config.toml
crop_scale_min = 1
targets = ["character"]
bias = "all"
qk_norm = false
lr = 0.0016
eps = 1e-08
precondition_frequency = 50
adamw_lr_other_params = 0.0013
grad_clip = 1.0
adamw_weight_decay_other_params = 0.05
Rows from block 2 of a small image classifier, named by matrix and row number. Rows with one number belong to one neuron. Each number is 500 + 40 x the weight over its row's rms, rounded and kept within 0 to 999. All counts start at 0. Numbers have three digits each.
After each neuron's rows are labels from the 100 images, of 14976, where the neuron reaches its highest value: "strongest on" is what is common among them; "colour at peak" is the nearest of a few named colours to the mean colour under the peak. Only what is clearly more common there than usual is listed. The data: single printed letters, digits and signs in grey, bent and noisy.
# fc1: MLP up (model.blocks.2.mlp.fc1.weight, 1024x256), inputs 128-255
# fc2: MLP down (model.blocks.2.mlp.fc2.weight, 256x1024, transposed), outputs 128-255

fc1.148:427526483537446479501535515498520506493499544507494491560390483399492513491500539491523486554544541542484500464456519488511465470468462534493477482511501530542547552496468514509444444457505465549527521491521510602394462547514485550444483508607473501550447495499548489511490508620535573497467554552525542516499563472551459441550478515535500661546510517466509413452535484461467444478508
fc2.148:530481567515542530566449422434508419489477455486476504534576500513514515505506598508475475561504466464526547512511475497478481456560444482535439644498528527497497537503471497521501561575504502500486496579541600558554457541507540517588482554485413475496459482545400556510512497437467559473505530574541469447505419531448506432468605536532496477502495506522510534515478477508537524483489
strongest on: capital
colour at peak: grey

fc1.225:490399507514476541530549486467452554523491487509538517476551513516490467457495553475512515518458461540525481467521552482482487546521501497512545521484426555550486482446558480531550484494495490483540480452510524594589504478471514474470576472530549511569511544500454504462479532601454512568471487502526496594532495535530461514533517474503536487453458508464465530634544527559447513437577
fc2.225:468489460515470465486501452529543579462546446489503476477433551468449525491505592409527593516495502424541551529571495470486508486469471566485525506541549523529481453474511500512521451491532495518501546492502460436454458487495483486527494489482469469507441513500486481555497460525451533454508477545454453527464489539570510494500514508514563483561480508531539452518527454542520503461474
strongest on: the character e
colour at peak: grey

fc1.634:457532522466480519508532527497484491551492552567502535514474453485510460415476548547587521484586480513547547606533437482480515583485466453458506551513435465492527520590559463565512514528473451486500414558491518551518466529493571475522489500523601501445402527493510500471523461514453497510557422463554513538495557542436514486497527502512501454479492482553451462552460472533562495452523
fc2.634:490520576472507462540535473514528549481504541408493529548494481474462516474582505451508511515506471468512478471462504507525463570419479535561510499487590485496522516481473399493497569507498507509496547541523540515558536507605486553474570480521527516521516451429506484574525501523557496522544413436548489531528582473545565461491570434465500491491496416431546442499533516466537525476514
strongest on: small letter
colour at peak: grey

fc1.231:507423462462492542449472489612539412567520500494507511474474459508412551445582465450449503448578544500566491491484373504517554436525495528523524487488467476539550558547511506500481494519488521509504508507472514576440468477525556470528586522510444533495441443541508526510462488513516491498525563547533485558520503479509548501536430530463391461490561520523500556475508486488519512472546
fc2.231:514519494487576520559500599481511467532466512546496505513500422431556489526471486516492528567484443463482476551520511470517472550490524477561507478553446489498542453478556533477512524541494561487517524486545448446522453485528466457490498549497532548473549521471534443495540442528467479489550514554531510548453517516484503510453531540551567445463471428478530473570410525505446549497443
strongest on: italic; capital
colour at peak: grey

fc1.372:486541529392397499572549499462491491487523544488461520464477535516585432497492423590493569517512593484536534466607533499464564571484532550492531468419560448494492418543516548438535452526556476532517540494478498518472433497445525499510532451513524517517502563538523527502535507458521495570452507456538467465518486559538497471507505495499558564506531557464463433519522488491570466479450
fc2.372:448571535546504511484498516545490458508552576488520541480516528456445549429515511577495483475514522501491434467480540452454465474551535583574503462503444536513570528484512515492457466502466525427545508524493494488501499503498483579501423545482568494521449515455472506506600460539558518476509443527512503441476556535454537522527566447522469532470497471495494457554543551568419529480498
strongest on: small letter; serif
colour at peak: grey

fc1.514:539505511538587523508515523527491474535457458509566544480499512566461530556440619473390477477541473502560504531534472518527536526497452503540519477503523507488561489536445513472503490492487407484512448509488575508544472538546479512435524408540436511498490518483506534501468526583439556530539493531421530542471444580463517528486491574459538504565477474488551530590492499455519548488459
fc2.514:498502521542488499544528549470500501588511510522562456520523545485442495451456541466491555476483525532565536469510505487504487541481486508421525500527480516547515529527502541488475544504535462490448512441462496423497563494496497492499527512488561479559386519524464483403493492439487514464510569521539535546452504573425518515486537546509542507508463465604462487478506459467478428432527
strongest on: the character m
colour at peak: grey

fc1.556:535489509447470514460468509470471497491521471541493461525421474451507484550488470455488585453476545465529546566495562449506603495518510519435460504502500554497456470438484456522555451535556539438488478489508507496509560532469434507538460497479558537467491466548462586522453513435484466435519477487546464443497436507449561487507509539525467506533515506425476479495472519531531531504468
fc2.556:463502450501456490493496536528480558529501600477606493606480433514467579490475459529460525478523512492563450526549538445478480447498481481443429419510485510551530487527499452492442532510487504483516523414470481509493568473518540491423490436523488509446512515510533431490445504511441516508508495561483521524553488534556487515490494490490498446501519472531524566484570542519474498499533
strongest on: small letter; serif
colour at peak: grey

fc1.622:516466525473475498489455434462531585525490525477465443544558518531494466566584517599511553552462508484543545466545528521562538552475477530543428491482565469560478466492497534585461524473536491455581550532515490604575451483485550565471466536495466470580508503500516485531545466442469491494420518486535467464411455465469480559488497482457535552553493532467528496492425506472513479514460
fc2.622:506590493539567454494517476481508469536452524484497482527509543486444487492442554550509481462467530467440509520487478479483491596572484567485466427540519535484494544480434449528478435483487535489507516443568502563496435480464508514464469473528484525531500515529436565429582501462469491440461475486504470401507498388402572547489587517564517521518421470530505455449536491501487461580503
strongest on: digit
colour at peak: grey

fc1.52:506469516508515541517538437516494483533573486550511562542489550564484478506538567444489551495546466477560517500526516472495526475517499533501601479482491483525503477447453582495581477461473453534522467414532496469516587506472456510487511558520446465525472527461572502512466501564452532588486501474453524554508511486463549571464469489515507421495489497481483492570558443419500475494518
fc2.52:541444518511522509504555601538522598541478505538595458491470509497531565449533452538501476507548476516526509565498493537469528437527552504428510498579472517511483512458599589560470456473515466493558517492470434570435479550495514574486457471487574430563433476577527505466587459518469451457457498556502511487547514559527488507455532433464541536512500509548479529453477492521535468441472
strongest on: the character N
colour at peak: grey

fc1.324:442564452485488491584617495471489494487545579523517489505473448478501438478517461424516398520470514497463486469557460517457585489557543453519540532448471510546539531480494416480528446485551549494531476530535495471522561547493545532496486456474531517477545447497447529521516536403507509494511485547522588463467442470434505521566469507503488530546457521494433447506469539488518551516466
fc2.324:497512462479483540482452453507493543526500494532570509511442468414535536547505470544435530547511495483496543506569514438483497591448501504486515482515520533441549489494507500471440467457545511518516540472434456564440470469527512517476545508596561479446466498488524581539496464582527432546495422529528479477516543546525548428471462481505536430508489498450518537577447552504527498493519
strongest on: dark on light
colour at peak: grey

fc1.249:459479543528492575495498432543507471474489549582466558585490504483496539470541520483503512524468499506532556510457455509551496500445496563567447486487520409532560531553532471532459498451507551485531442436463532514409495456482502515552489482471431548474515498481478430462490452485461503501493534540597461584512459535535548491561498444461474552432502530452479496495544452513613471496518
fc2.249:470523461498538543463498457453555516518510493495490497499556455534513501512443444474440504542498444499471461520470584487540471490453567425590518479488536506509503541564455558464473549532492548486472575492538573510499468432565476555444567552439576476495495496414503438500478499476540402456449457492549480538521481617475540501432467548508461419515506545462500512489475465545474514549457
strongest on: small letter
colour at peak: grey

fc1.433:533536493512519477481521557503471503532494547422515503572556534526411489488485549585505420475520528503533517463550507503506539483458544442546485424511534479401509489442514516506469546413483550456496510477530479552522472526525494512466478567527432521570475488476456491473572514497534576486527499551539464498494519461500516446583489506479545578523541541511448458458458507436469448481524
fc2.433:483471463542523505529435466459463478498523425544531465501507549506475467501440519525464459465516525491510482481576504473539495492503427567532490483616527432410456507476505569524450452538493398497499531528477501575530520525393438547498450574481503481487444457456381506483484509460492397515502458489537519437487466454481557575476585501525541548528480502468547517480523523526458519496484
strongest on: italic; capital
colour at peak: grey

fc1.717:534488513477576543477490486528494516508487460497516596560528538585539467470467586434495505587511480457518541543569520496502487514425512491486522513493481494563557513527523490558470511511402493517466536581501555543550546505475463515447496585524465446511470504444512531524482500545397491533576487513481512571418481504477459540485506531507514429476525508474529481591535435496521516539533
fc2.717:467450441527518464563545499515486538525447400559519483453519445481489532464439493498465541470527534522482429501528530478453542535573573539475518494504537489511521507487550553505506411492522466532496491501503429488437498503520544503502465518495497547521402471580538504502529517494461430484497525451502468556518431511535525548433550443477597496462542520587498466427466498459510472457542
strongest on: the character m
colour at peak: grey

fc1.186:448485497501518548528514520579561443529437479518492495455493571511526489496510516438538492562550545569543431514512491533436545572561511528496505503542446486501574570588499543534500471532479437548460480502550475503512471476472474528515530482551511484522555500479510524518487522583472517575531473552566562557461530493424484488515461458532556520554496474551523577527456479510533497502533
fc2.186:462509517572528465483449427474515561469518499474488507539520477471442479516506614454388534455502556499513484525498433533481480456467425524487590532516502522449514507491368484516459498477544495420442558500525457540523425458496482496434440537497508471502466543474483448564488506491492497543551447420494533476459530506486450406480506554548553470524562539536518470509482521529505537460525
strongest on: the character e
colour at peak: grey

fc1.99:573487530534449593482478573490554542524481487555503524476483551492507513468484511523469567467457486463508506500473515493456500505459479491525509512515442506477512486448403532450555601472467486554553473452489555440551472464553497507450549531544429542429515486542506444599458558483498476518507536502578421479493587435486569443559472531523563536514463505497487464480521477478495502437493
fc2.99:532499456556477472454445503525493498498553509571454531573519441483560481503476503561540508563537435515479552487547531459498535528466483460484500483530556540455513474551519455513553564549439521491488459497531546583517456519588492555525416510494525435507554493535540504507463496466505484505466471541532566500533473512429503536447518475491463483472542546484444554446525511448484516525487
strongest on: capital
colour at peak: grey

fc1.165:517489583569580532451524548521571477491433522532496496511515525493530539549585510498542499499589491459556502481547479491540471542552458442507491463438491454522515474551510526489516480510521492511467417512507520525461434491518514581543507475501470521451562500506534449485468464527510511444546482450444447494527502594476501521592486535492569468522464438474538510491500469568554507454480
fc2.165:501490458410484574496493467457474577534502523480521474572586519513412527561507505472503554497466529490474529483413517497571534508509509492489497444495571518518535455483489489535532523526549503498488466532478556443479466586483520457470515543447458511550487526450527524552521492489443456509530454554510500501474537545438435518440457570559532501477486458510463530472521474475464486474518
strongest on: capital; the character T
colour at peak: grey

fc1.172:521513518516528498432510433490498489506508559442484430593516509456476544550499516503510473492569479473428518516493540535572523473571551495474476439522496502531475492505517591530506535472537515497418534563532521563482599519492528506511521442491490492523554506488534521459505436470475501419521473523561518556519518549518467551521468486533517513525533491500580482497530498521607485575454
fc2.172:443491533489492537544476529481545409527498515542538494547490491502521464480491456453512454509541546498464421508490472541541524524531450461507556482539519535490526471469443518496526493491462432526577569562500614491553442531475511394532515558496522469507491527481562484436510611525460488527501489504417552495437485455421569483491482552563466537458433488526413510479464545455511477437524
strongest on: capital
colour at peak: grey

fc1.53:534469483559452509513496549502523543482500469605494511464564455577456451444492493450462520469576477467517518498542522544554539544473420484511456485531507452537449502491522399440463470506474509446496449495541578497576528469451506471458462458429468506566551469469500546472505506513485472490535450438456535518573474539609530502488513430447506523578465465514515463578462485501478537498479
fc2.53:496468562475438517512551579560494559498498475489435567467472489418471378477497595442522460477455490440574477578537545441482544530451480493526532488483541540514491456457524461500534467551450549393547533512470530425550539451517584505466508538535485488534450462483505570549551503544495490548580504548481512547509552469524519487573461538474511467550497538514501448564527535482399480474406
strongest on: capital
colour at peak: grey

fc1.401:478479446444493491484541519458429496500512507473534566513473435534505499492471524507534530506429495521451553556561496491473527528530458457538467513543460519425500563463544461540481504516515457479465460619479484508499547531499495540562463496538589455483459485550456557471447507555471502499522429537459486545510489467436517480533521557495514505518488492571420404508484471521512526507571
fc2.401:473461465518436466559460510473511565561505450473509520470456392496508499468518502471511528504522535533502490525572457486496514522508563516490528548456512443417484530450488520487479475448545521467552488489495456524543585453487471525501466405519461512473467425505510447478495443456458509531569495473502523615475409508505487443577500421463453539488571487477455471541496500419471479486547
strongest on: digit
colour at peak: grey

fc1.126:500417483501540487529456560481406486532453550557501490541528495475530488477424474517575520523477501421516549520455424449505450478455459555417519470501447563467491524499555513463529467426505519520430532511541493493488533472451527489494526519446535486502508494506460529574502516453507497492434569456510510542498514574558467449569478425530532480542506555489450546421477470441492463498560
fc2.126:473553454503530566514589489471574517463511470469493526492535481509526515446472492490489474517451505499520515446504480472524521555500519475484429462509456491566512535520487517470518490501428512469474499519451515430485471496538518454502549545515547510585462412495453477506496495469474550442510510507479437455477502578430518503540501542489519523493455506485498440471444446418531489414451
strongest on: dark on light
colour at peak: white

fc1.404:468490469463514540450600497459501505532543512403506517536483544513456491507461544527452473456489476518551494449475543523528533518492473492556480493483479469514491541483459414490494448459456417495443484480496515522542520592535516484415509497444541527483431497437525569504523434564446501505533543507437432483484536492506517518450477525461472507499547531558550482556480501482530560463547
fc2.404:487545493462478523503489433518405534499547516535527466521420470526493472491425479510454454557549508543487485465472512527545445503518478489534481505562520430557477558554578541410503534470510449528551492457506469560483450453481506479548532493501501523525447528492513541434568483463468458421476486466503493574498485586493484539445528493417592552424490553489494528496577554467561522486526
strongest on: digit; the character 7
colour at peak: grey

fc1.318:511465396473453553529485509527496513468468558506510500585551475518453440414504496514516528431420472584478518438516502480532521541505472520494530484520491524472462414452479492505521518486436443512524548466514510507521451546516526525490548551463395504523456483485547508528468538469504498536430520443501492546470507504555455526492465451510611505475488506432462540538445504525470521533437
fc2.318:513518463583558639523514527486465479508516527570555525468516460528440473489480512582499504476510502537543497488548419498513543524477471516520449457556477566483501502433477463502530514473543484454509513492562454486522507472558501558512457471486427518478477557497508493505504585540519532491368511553587538492494523438433499590452521535442580524522480533473484366480521522476522430473524
strongest on: capital
colour at peak: grey

fc1.371:543523482488508516588483491513519491528505461518533493477560397615454472483549484478555508466520490424513519524498561556524498524533488513567446498489510519526503529475480477515533461509416510499547521551503474522534479460476487507424475520442474487558446507494446547516445478534520498481533544495527468540489459513485561517499486463508510490534532471552487404576580495477510503503520
fc2.371:480463557550453450504532524541500506482507498537468514505458539528555454464461493505522472551514463446501502480520536439530511511443542480528536471470518536477433504480501518467483457505566470460521507484536483511505505516512525530557459457528564577545514485538522541508502464454551546512521458504536541416497477468530470492576564445423534556468608535464507494444471525467447502567474
strongest on: small letter; dark on light; the character q
colour at peak: grey

fc1.39:468454502451547453499558617559497509494493494517539486509511545524458550563521485605451493511420560482509531455525472509487509489459499493506470506568493552525494519523490493445504520498568533495475541466496536459494510479587494439505486439491517578546476529531475498464450467493530526532553478503573413514494480502472549488538552497493563539504490504547475488532512589585521488459525
fc2.39:562468486498473461531512475475551532473528540518428462500380426548473481491506510513509439497469597499487503462497467496535534512506482554449528547441490493410495512501506510492528531482455474512474451537569524527503538505498442522428514460506434466537546530526473538556519506588469447506527469517482550447489529462512509510433468500516374510511534575491468501440496432466450428528492
strongest on: digit
colour at peak: grey

fc1.701:534543444543477509511488501552484557502421499566554452425512518531569493413497486479531489485488450462565641526466495542557435483473472553535441496488532425477444426548574418511533488484509539519507490533542560487521458485516564542485486489443481565495514497471517460522459476440532515424523493469469464497509477585469437556454513420479484462511423463415486545554475474481476497518512
fc2.701:556554517542494499564493441513463429495522469488369576512527559463451494469481482484571491485481505548475449532442486465526478505514435448512535492548541432513527414506427457508440525479472518527473421523552513484487546500547510446449466517505506460537485503478507492454471519441530463483445593524466515456534497398520501465476512507504467449488569589533532435456492558534516501548568
strongest on: dark on light; the character V
colour at peak: grey

fc1.135:491462500592565510555486540533458526492535499517464536534536508535436549552483492586525515505459482549542550508555529520522493529443557492517537518510482502438511510466480477581483501558490412536513482559552538512572421525489478529487510505520426506510497516553529529483512488541478482535603445508526582505457536511499502517479505455515491436486522546507491428478494550532496469482541
fc2.135:480475497472576535514523533586530511524515511483542584425519463492476459460457502548463499476537515442516464471459537530468593505466518452546521479530447459548550552491553534525550486540444499502483479527522424476440612478526523482521507454498479476443492542424516494532559490551450497557453518527482498626461491547484493471482501509535559508503502496574455485530432473410475441469503
strongest on: dark on light
colour at peak: grey

fc1.223:487479453472516491558516546482598590489578515482524530546503480451468530593517471499471495455474513483472552554484582486495498507411424553471459554471511523511508514551509500543550492520502474555483531463522437552473497491551473470502460519580414431536527454541491492514447513494532499426509560451476497502495476540430540549535459514593529485520546495521459442490558535451468499471430
fc2.223:468489468514505488560520459557471527555466516501443572525476537538594496460517473603501545466526394487494444542512499458523520519519616475483523509498513493563475503496388479453446534535458560489472488506570446498484462497489458444547473476433501485489532491475531503483530472456498543557515481451490489461477528465507549510509422513489483490545516470458453435555475483590500503459476
strongest on: dark on light; the character @
colour at peak: white

fc1.17:470454484484489525485589454513466429538516519481566500537451573449433447458567472461500442546473506468496518500506528528476461417487523536542466471519459457482499491513520514516488471478563515485477537509493483530429559495491450525553526481399475443483508475497521547516474500571566440549443540566492563517487507495474549458538485474508572446561579494409562538579573528511530443470537
fc2.17:484464478491479536468429498512550484481421433538456456499490559560567551524482482544483578492511484438471477546441443553488526536458445460480568485538487464486444511479492471491596510534476525499546485505458468453522552518450538476526440542520529503498422479522524442542516459473478504545555506511505457562555564459521448548492393452533486542406565555512527474503453508538522524477527
strongest on: the character *
colour at peak: grey

fc1.217:441497523509493554563493489555632461509540527505470474485519529484501479498530471462486508400524487481573472504467427537463603567511543535525481531510564503443521507487535573553543550545454488506558555413494513564447520452515477459490516508504439501523516556505534486511545500492480528507518423495511489512477522557461498488488491511435433569471504500550506526459494456503500546419549
fc2.217:500499494372590528505541448453495494459492555519485524528523483502540520536462474456512517471567461496467503581504483471564497525474535461536476419545456507520466437534478477533498570518475558503528482419523491507492535561507572545520497492516483521520497507446472445552555409492489492520455518511567396509478496475488500481516446466509492495550436512478522475487475530508575562530464
strongest on: italic
colour at peak: grey

fc1.307:572533464507520492469568473469471558557439483490464486613535494483424469501501540452418538420509449480550532534468534475540522477468462454499476499457509429505454529567465524480498447533540483575475530488500533528501523592494564537426544491533434526566537461475515489503473480534504500462492576479488451506507504550514472505479518531433458575551540472535571420559497521470537553567532
fc2.307:503584488510490541499515508514464478509458483524525594537516590491408551535538509543555451451464523520484484519525548443471464469512492490505424500487408512555490552504517501511541550518484459437593520508521437493556479503458498437516472498467505454549457542490469511463545553500508534445539560490514540556442430544546461508504518536497518477451422542491439530513486518517527479555476
strongest on: digit
colour at peak: grey

fc1.695:497542542532528508504451520466543451530509520523422500508489500471517461532525423485466434465508505482514422478482539442505499462510488537470506418450488537530486504565483491521509507419499497503435488488478509482446402508517519479417470491495433462505585524565454510477520421528468436482550505467490527379537481549480504529590501516552413508520424452451438460451518529554578530513467
fc2.695:504446593475431480490511509500518530468466497514549558503555485481562561514491414478493495490512538461446532422584488516462492488507420506510508554507559505529475558462567457513413473512485602449504516521449452532498516461468487462526516524534504540491458507489511503509437538451485543486532520467536459557529484504514543430463501506462524529521562509559555554452466490553531496504532
strongest on: the character *
colour at peak: grey

fc1.395:508557433446561473412527485421520515526514464520547521446510452510492576468451520509476560516533498489493479587500534517477516592524509498427442547515495436460475540492601481535530475543536551475464522501536569526522538490472531485506556525403509478459491495485486511452540507427499476460529393529515516475531548522461486439449518559483506556545522497467506429495438507484458555460460
fc2.395:522465431537439459556399509491450549497454492490560485538465530526493492528532492504518498480515465500458566543482432495518514549546470468507459449479532496422614461453512495478480565476453444517514514529519458496507500483479514558488490438505470444484504516492498450473528529409489431558510441465462509550492510450532460564547427519535466485568456563529495459484612533508503494481520
strongest on: italic; digit; the character 5
colour at peak: grey

fc1.316:401494429460499455538500485468511468485534491470490594593522504444479470522518462553510478457477483507520520547489478520552448430432491498495520462520506467463507489522465435542513516488453451515450527407400526565459459473478478536511538481502473465519423539468475522446510506607563512549481570510414537515564591486520520536559509513516464586502500533509459450459524484420568458474481
fc2.316:442490556504488520515558464498499554437466458557553450535513510509473526464425532452544526427539471504515504486458438524434478444523481550555458489553482531465458518434460511545490509535458518479453566470538523402535486481552500521523470517465486497519475512529427535552496586462458437506474557464500461429492443524519538554460532510592426406475492477511454525480510445484485441526595
strongest on: the character N
colour at peak: grey

fc1.272:484455577483517538508514517437525514524528559508418526551510547455471499513447455432531545501489551481574475511532431469539521528495495463555528501470539524510561490500555486494537558463506514530531526377473552508514501541531520506528506525403422493515480486496460528521501504540424425497464494490503453545499541530483460530534491504491509527492527457526565500497478422526511511518550
fc2.272:477529433485530515497480440525466589520505530498511549443484463513448494497527499528530506445560435507485494514488537477459490530502525553526481536493537492535459532563471537417508464501537495573439515530489564496494509509398560502538434515575536538551521501483538444438564495478558449504498544494540457553447489419575446511469470517507474469533504513501518536420575498526504464530488
strongest on: italic; small letter
colour at peak: grey

fc1.718:522493561514448449499488538517547438534545461514469545466520482530526544531516452473553520519494487484540552507571509567497516590532497497513536548501514482547528543518471515549529489523561540451470485498467490498472472432527518572568560494509476495454490462557527511524477475509449590550383489491501445643493516571492534473516461477563536500496482499503523527482482464461489448477510
fc2.718:483554446570514480410485446551509485520487470530481476526497488534513557514487533476540540528538532443508459532437524493479510455462468513463575515454542460531544559554559522521499506512568506519510521518498487474513541464517506466483539525467480500486476461467541502556507458469484397553464502508497541492495512521499476601430526545464465446468498527468553517511499465586441513479494
strongest on: small letter; the character y
colour at peak: grey

fc1.423:419454438520467495442576474532498512482539463499567464534457490534456438440475361496532452551491460525508435529512484541434596524493502510512435552530415442510505527493494495486546553546458481509541587481471450543484489477489535529494527506524472503576560452546499523511507497496441515585495563541491532571507490473502475441472440504505520459539536563575438447541549430468493547470494
fc2.423:525538504592526477484469534489553457455525518493514499520502579518480441485432454470490579477522509488464527486579523477513415400544503415508503465497518540518550549552423542511540535511530541482482551499493572480546523551508421447534455502474538561469503514524482442504498525493514503489542496513535492495485572523550464492612477508502495479407535453533508457539434515481473476550444
strongest on: the character e
colour at peak: white

fc1.313:466506428531450500488526499509513529514479441505527463495515516508513511518522508525473537463486513566614522530526531466512561598456485480498542577479513534546495532478448504478510509460434508484536517459468490541524458496511515513474609587449486547502528441536509495506491540473538602483455455525579486499498497531476473480549485592475501518481477584575513553518521468507478538490483
fc2.313:495497486490485476515468462478459463532585482563507492569518513536569461551440520504548506485510442488503477502544518457570416494536477503446503433563457458501386487513427493571525567528482509540538458419571441500504523515505561512496425430518449532517580525464529477532510441571400521492500471539543505459458483500484502568508529556529539512501473520495530469448529546475532490452445
strongest on: italic
colour at peak: grey

fc1.384:554486506486481480544447517514499475633559510553515500496435515519498485458473402443525586496490490527469511498487477469512461516459529481486482506518535441449478475514467525515550529512506545519539515433496554434426479542529535401555511516569514520427495569518524525466468447444572470558536426502508542527519467497500573442545479491519518529548537528533448540478539525466442473483520
fc2.384:429454529503513563507518501506462500532513539491469510474466474385483486514425446490405541520526487499542509512502475514439493497489484455497561490573435473494615544458547509511459512491465473496514543593551491547557495510506480516469513484547469483439544499478483488430495466566487445474490501548516477476493570499502529450426560491535422535559488464491504529560497533533465468453437
strongest on: capital; the character Z
colour at peak: grey

fc1.98:549568516431508490488546455467406492577526444556525500531445521438545542537462520471428523504533514452499520521500473516518531454558513484456474515528489506444485544554569491487544459516612570474439542508529476474530523512481538440538541442473501520454530463533535520495569468472548450425528433494509427533516541539458504501511513537532474538546459494513522471475487445468436508488404
fc2.98:520494394436486454496372494475480466560515425546508477547505541503483551575514483538486526480497505501417535583548468570502509531569453491537484462464536491468592522440529539508494490480438468566462495540460446511531450544496473527416487455475520509460485551571487441516489535493504439559486543529548509603553467478515411543519468537506445519573490558484440454484510561565502531476597
strongest on: digit; the character 5
colour at peak: grey

fc1.314:456427450469516497515527475453511542453468496519413509527442493538465456483498544501514551487429466445528551511500476536559480499558506551476529493494487456477561567394524504410475485471478504494527494466452471447522578563470445541519498532533453441518453508458496538450447529506487545532496515499472392551488487447515481500554535539441443554595545525522526455578521489467530469507554
fc2.314:453477525522488523522538576538522545519518470504578485480474488514535489453507436495491480555572478448491543520504517492496517477521540482546495544536545540542569447499492508485522499471573500480515452449498468549480468502437582473487481446534555456564476546436527488493517511568486474550521512558498551515466519540573533491510483425435565473410543541460461487459502508527486494498541
strongest on: digit; the character 4
colour at peak: grey